python train.py --win_length=400 --codebook_size=1024 --bias="all" --qk_norm=false --parallel_block=true --layers=12 --positions="rope" --init="torch_default" --learning_rate=0.0016 --max_steps=15600 --lr_schedule="cosine"
Rows from block 2 of a small self-supervised audio encoder (BEST-RQ), named by matrix and row number. Rows with one number belong to one neuron. Each number is 128 + 24 x the weight over its row's rms, rounded and kept within 0 to 255. All counts start at 0. Numbers have three digits each.
Before each neuron's rows are labels from the 100 clips, of 14848, where the neuron reaches its largest size: "strongest on" is what is common among them; "loudest band" is the band of the loudest frequency at the time of the peak. Only what is clearly more common there than usual is listed. The data: synthesised imitations of 52 everyday sounds, one a clip.
# gate: MLP gate (model.blocks.2.mlp.gate.weight, 640x160), inputs 0-159
# fc1: MLP up (model.blocks.2.mlp.fc1.weight, 640x160), inputs 0-159
# fc2: MLP down (model.blocks.2.mlp.fc2.weight, 160x640, transposed), outputs 0-159

strongest on: laser zap
loudest band: 500 to 1000 Hz
gate.73:108135131136157112123131139083173133115125112177140157098134097116065172091146097134127124115094133123141152153095137118137183094185115154148130121122137154150127179127117118127146090125080118100152115098143120129090132184135128113124172123156127080106133127120178112121150131121116137096119094143110117146156117160143123152135135122109118092131115159118143121185151134078094116093126106116165118109159109104089110147098121112135159125119162102137120150155148125139093099107132154
fc1.73:126102106086111123109113112079144112127115094096156072146114099158124123086131104138135126125175155138107082138114096115161128114117110137132080107120092115116152178127121121122111151144118134101146165143128160110142116175138094129126148108145155124135155116117108121070134163119100108125112116163135112164154149175112069110124112115132111096139163162141106160145154160123135132122109140146174164133135148085136142187126142180133163084138140122149087095131137129133126138129142105
fc2.73:135133108105111119137147134117132134150129103130134073112117136156142128165144118079158108126171153105152153163123110133139115127198109132162110107174094108131113166154118096175141110140129129122133112205124117075129109134066097091164079143122129087152126132136114116122151139122127146138120162165129117128083158159084138100142148115125159094139100156169164149125104130145121107109145145149132127167165151121134096157137107138135136124147165125116132142107127152106125150102160143

strongest on: nature
loudest band: 500 to 1000 Hz
gate.348:153151131098166104163075115106114100146115135143145184097116159146109098143087129130133165161106133150117132119115135133119125136139147104143123137142151126100113143081098133144140132165128130157111124165132125104108076133125157157181107176147142103132109085140091153128128112161134107155124154087147119087165113163126133122160132140158090131113164134146123082134124121137159147099126124142155139144102119129116053130112118162137100111124126068112146171119111127109148118101085156
fc1.348:116093140157112110079170091149095155136116144080132106135116109114158148098186167108162107120113147083132159162138144139121128162124131112132116133100117158137115092136136161115155099085171131146142072088125168119138160144116117132128145102168165133163125142142149088131141118129167154126115132105132091110151119158119091140113086105126097098117114145118102155106148146144133131124155110110122138135147161119133111119128148112141128106163154146152191151150112123172164105160091127
fc2.348:084173127120137174140156097218112150108098095104125164184126113164158160159134130122146122121100168129136134112169147131178139158097089166162118153143099141119128094118128134111159170141085085133157114111108145127123139151134158137137141125134142128120087138100150134146111137135137110106109113104169077147114148153126119135140094121118153103130174126163122126138106165136140150108151159124135108157132148125116157136117156126143145105144102129125096119168120151110129143095090145

strongest on: white noise
loudest band: 4000 to 8000 Hz
gate.229:120170138138142125095133101108126141137152122132083082143110162164127157132169094122097121106123102182148121100154164129166104192130136133144127136128128136168151163122151165146116109116135142127137104170112152104140143109114153111120156121124105117109130115134130130108107107104105134090151100125159150137130096133174149122115132100035086158110179105152129103138124139147161111139134149087101105117179126107116120135114101170081113127147120138101130129128108100146122080134132119
fc1.229:131174175155126145168095123141116125135152113089103157133124147125106152155125106125141100146145126148135131121140128155153140131120143182112157139115159132180154127131175121122128137178143096131137151124145132144105123135095159141057084132131112080150080116124187107084146107158142123110141102150085137141094127125167104140147116169136134133168102133120130099085140076054117103096133172129134124137122128137142100114128113134109145139121139160124127131176144141156146124123139132
fc2.229:120158145137082106145124058150127168137182119092083152145133081116136153127118122147092123124090124108125125159169140153117126143164126147116111100079113180134166113129128126122150111159090117125150133129131146117144161145135115149096122158126114133124067108131144118114126149104157137118054142135094124119114154115125138099118137131091153150124123132174124121171195069115115195127138151102136134131130135132107121109111152143112123132157146139131115085146119130146145126104105135

strongest on: white noise
loudest band: 4000 to 8000 Hz
gate.168:157109137151136177124128103128114127149094148127111103099129147164102123178134141079091113141139100098129111115145118166124134114141151130136156103146128133105141131167148135138097120106131164070145138159091100092146084162115181141140191103094125081124156148112120144138117127124101070129113120143149157106145139145124166160142108123080152099070104155107119169129094114161157085132092137119097107113129151122124117132123150162129124134105102154127131095100116136132141155145121122
fc1.168:139142107130124152141108145111176127070104153131122099129105147163131135148124131097082091107103115131129123100140159153154155117145132124132159162119135111148129135137096142117129113115127131109133166172130126091064103128109138146073129100120128080132142140124069120144108154097140078129181101167125136110137099121124167169124100103108153172109125116094160153164095135115135094127114151164115129133093106148106124123126142151120178127130141151125139104132133164145134201116102139
fc2.168:156126140099103077166085131135120126086147122112132126158126126166153118103163116118138121085102113143147128147132178090122114126149137139135066141145118127160119119154120157145106159139129106172161153071101093176119123135105116124161115142131166117135133126120085160108135123142115122109184112081133148107140132103109125115136085093109126177154134090110099130114146133107124128119130139104119181127116108161127188133148125169142138126127160108143099137165147124136131118195114112

strongest on: nature; water drop
loudest band: 1000 to 2000 Hz
gate.242:144132135169138203111104114134133123085138148117104111138150095131117112119119150113114104142087080088122124128144113148088102113113127108129144123126118113142080079140086140126135125143139133124146138125110195166093116103116097127122138119114148120105134161137115140108100143123150069087141136117162146123138134174116123089152112099141176155102153141147121095112112152152165131141180118147153089167135135097161123131083129137089127113158138137135111178107099168123130124151114161
fc1.242:146143141132132217161121143160140117158187130122092134120135119164145119116109132127133127131111099117146111122118103125092080153144105113132102119142133117119136106121117093142114129141162121152121112137111117127163116106120111169149131100107138099111120167155162167122147124087146103147125113194151140087142146126077139142117115139116142124100153142145108102119082127154135101132192103159172126183136127107113145156165126084121150121169118113111113144160080153097137117157148134
fc2.242:092120124152111097170131111128133127109111124103129134121117140108116165140145149143108136133151110100158139119135130172102143112104124147087114092130150099089151075081120124154116121169118145133116117108101128085109121116134150137118152142176144159112120118150191141129139151132141114096097106162121125152155128143056109068108121160139111146109135103117102124115115114105114184099110097103159147156107140111191114107149130128162125088119089117159108101126102143129114071110108148

strongest on: nature; stream
loudest band: 1000 to 2000 Hz
gate.382:182150130156125135126116116118107130151127113115139152100104083118109099093094140145130144149132134177106038138111156122118137099167148133134118125127091134121081137120125133131092114111080137092124156108094138128127125111142127123128073115142136103139109160137074160140106147110127151127159124078166088117155136128121125127090110139149118133118129121111127113121154135147167120146093100135111134197100122110131158137149102113096153115117152119120121106193130104164113093072116131
fc1.382:113152142165141165150104130138092129137126154138112150104164146142141131137171102100107140112131165120096123087155165093129147126119109140139129115128138144164089098123078094109129123099167162135137094133166109124117113133153105104120127101078170151115135150105141136116156085150126139138078104126098129154110151106147126143142128122146123103146134115167162152158124129147096143125170127135138101191149066160131166139095102124080154134081112161097105166141156144117140107146116120
fc2.382:121135125077097134114147076155140142131082133081100172163117092105166138154145087118131133127151145120090152130119140097128112110129114084161132116105119138156069115144127088123113136123112095130141133175110135143109130105137115143118148130122125182108121068137123139134138114126109143131111105118135151153113119119123163140129153131140103109129145129160147128178104122099114148099147132125156116109108076148084164117061126140122093107106101117118090161155122197138116080142123128

strongest on: laser zap; machines and effects
loudest band: 500 to 1000 Hz; 1000 to 2000 Hz
gate.245:114098144173126131118187103109110118171127145101115096142084114138127139099118152097118116150136130131113123120154132119123133147081127162109135189145135124136098163166115127124124133093148124132166137130138134061145094139145103106150107150118114125121111088115158104091118103139108078125114136118083111100090108122107102134110103161154187123145152171150137163119156126142133127136183131127139090123137177103119141131135174149104102118131113154183119155109135097148092161126137134
fc1.245:105158101084097159145065137157113134091165141176136171097159164104136112159103112143162130067097095114145132117124113160117127109149125133112127121151136140107163127071095124128143119135132132136100104143138166180096130125098118118105133098102159132125115156134143128175096159116163158141125145127200147123102127091118162159120126125101141117103126115113134136123162134152104116102112114146105130120125118125155172140150073124134099116115127118083092113168152125136153126122140114
fc2.245:121116131159166091126126134137125094132139161140102117122140155135135097118156074150111083120163105121124141150148163098126138140136136118140122100146159110109165169197097132108132123139191124124156131156086161136080126121112143117098132100113171164143101105156147080103136105123141110178075123146142089107106099110139157158096136145155129145129112135154074147144104151139149135103160142107138137153138128123107129099120145109108098154141128128130067120102106132116125125088096118

strongest on: nature; waves; white noise
loudest band: 2000 to 4000 Hz
gate.146:114129174131168087132132102117111089115120126139122116170145158129113163138141140081146115148118097087117113108089159152175126080099128115086107154149114097107127126135176094093144113144156109132120130096139123154086080145117067131142105098151162126141144158141145100142143117138139118123078119137111174096119136147097126132138121126164098141152124146124139120117116151119169177133082141137119139114139117136156172137135118129154108120194144131138120178105102096116140107135148157
fc1.146:125090088139121108128166113116120119121146105150128178086162185153124183156165093136158094086108120081102148123112155162086129129116135155141158105136107131140082111102145111113132164091109157087147138116099102106136134089124124146142132151166150121154130154147115118111158142088133162136107141159092150115121114126118133167098160156144168127114162103124116150120154147164123140120141152105143143141128157119130129107117165166118099120118129109173137134143154168113152130124112183
fc2.146:115078068093151130171090117135066084165101101126208134095119136126119089124114148161129110134134121145125095178138130098149146119129098155167172167131150143136117120136089130141104126115143171187105132139085112143173135112131110124112125109162155142106145161157159107133128113100121113136105092164128117117153153080124159130120161111103132154132138110164127152121148124099118121146170145116129130117094137125120136130109145126149132152120148134118123137175144120126116120140159106

strongest on: laser zap; machines and effects
loudest band: 500 to 1000 Hz; 250 to 500 Hz
gate.544:084153139133143109147154150141044122144141158092094188127129131128098149099127144114120084079100121086084093095126151148157129125101153162141133132141104131122146168122080154138107083111164130118110118141103094134104108133148105123198107182135134163139159132155147131104134116115110124080141123102132097152117116133115147099125126135147134117141127130161171098118132161160130135119157134144107112155116098144169134111134155133118128116121140148143135111089119104083135162131115138
fc1.544:117136118141099168142150108126116133067155140143142074130166115085112120105155121124113116133161149173136139108149153146104098162138158164116142137154131048125146102155115120112143170127125117108119112126136123121140137102153158123095176140108136096119125173133107119146117169117174126147076105116163103144132138175132136149161143133137125141148078095115167125131074143086131089134117145137123135138099149097123122155099105133121124120136169145133076148137139155123109105147162103
fc2.544:074157138122121156107124175155103147101138145123116106117178148094109103148085148137106114116178154124151133106120143114082068148135116129141106121118117114140167116095119083094130139180141132138129102124139113182122155135099145119117189163123117124179150131122117107142141148138138138137083140106118116134126119131124165130126169122106128091120112151133120155126115155140153114096115100124146103154105130159087150101155119152156154147123146132104042128141142124114169123157152120

strongest on: laser zap; machines and effects
loudest band: 500 to 1000 Hz
gate.389:119149136162142149160123094110142144096115072156132150127152167159119147144151117120127111165119111109106136124124134148118098142158140154076123148112089142116105099134099162108135182097095146091128114108143083175115125114199098105125138130153147101095114137124077112143137135148126113162156099146126134101085147149107102139145100083109157141163132121130085097132107133110116152163147140112134181096141118107156102156139112114107128162153119172139150138127133172126147122124096141
fc1.389:095149101134111118130138100072157149124094128133119099149130174125107135090141158148098119071086118121127100101159179119152109136106139140111099156120144069144094134130098129108118114128107119119116116147152106155127153121171100116119130156147139159101145122103167141148114127139110100125164106099141119121113201147130110153120159095118156118090137111132117130146084123096115143172110110182141157118121127137130166151099075119119129194131089133139158144138134121134100138130095138
fc2.389:120129087111135135145154110101117172100148113115098140141121127117087161126167148106134123142111100107124147125143113103114123149152173110085109151134098094128099157124119100103126158114131091109151114121158123104168117156105148134115115142115098156108163114115138174098142134146150146144140104158140116174112194097136102125155139133100103127116105133091166110142132141107121150159090130187101154137150121139135173176073117125117148133168136113130203148137153131148120156118089140

strongest on: nature
loudest band: 2000 to 4000 Hz
gate.282:107085128164097123151095156114088146125112115118127099112158142124168090158152118124099132152159087089145161155129123150132128156098127168124108106153129073112124126147097117186107107128120115125111133140136100158150141101135114147167129133147098041144165141121151102129142107157081126117144157145132150094147131054105097142153161097135149146125111129146183143142131136132112139149134130147092119123132136130082111130144130113102139084130110144122133087085113142114148120124137121
fc1.282:152128141068136139118146124092158123123121170135176159129155124128102127127103146134140121112090113131172108132090144121112092138174110135085163157114128118097173144109116143108150127119124128131133130108135129115098101141115160110069167084154130115135088144126121115161116103108065127132109124171124096134086134150130099112108118122142122115147084099109168109095144131102132119135133194144157117122125170134092166164134150116142141140124144092150176127139154133126104180118110097
fc2.282:151124115081143108161097097107132110154158185132146117193093131115150183082136152133126170106122163140107146143132121114147147097125146099145094122142129169124177134160121162168114165081122140124119125099142109121127104133129095135116145064130126103114108130127121108077147110115104092145141149139121098142149173116151173106121072152145144163174109149117183135146108121108097129129145121131116169158136137121127103126140129136145115131108121132137096116139142125146100151155142101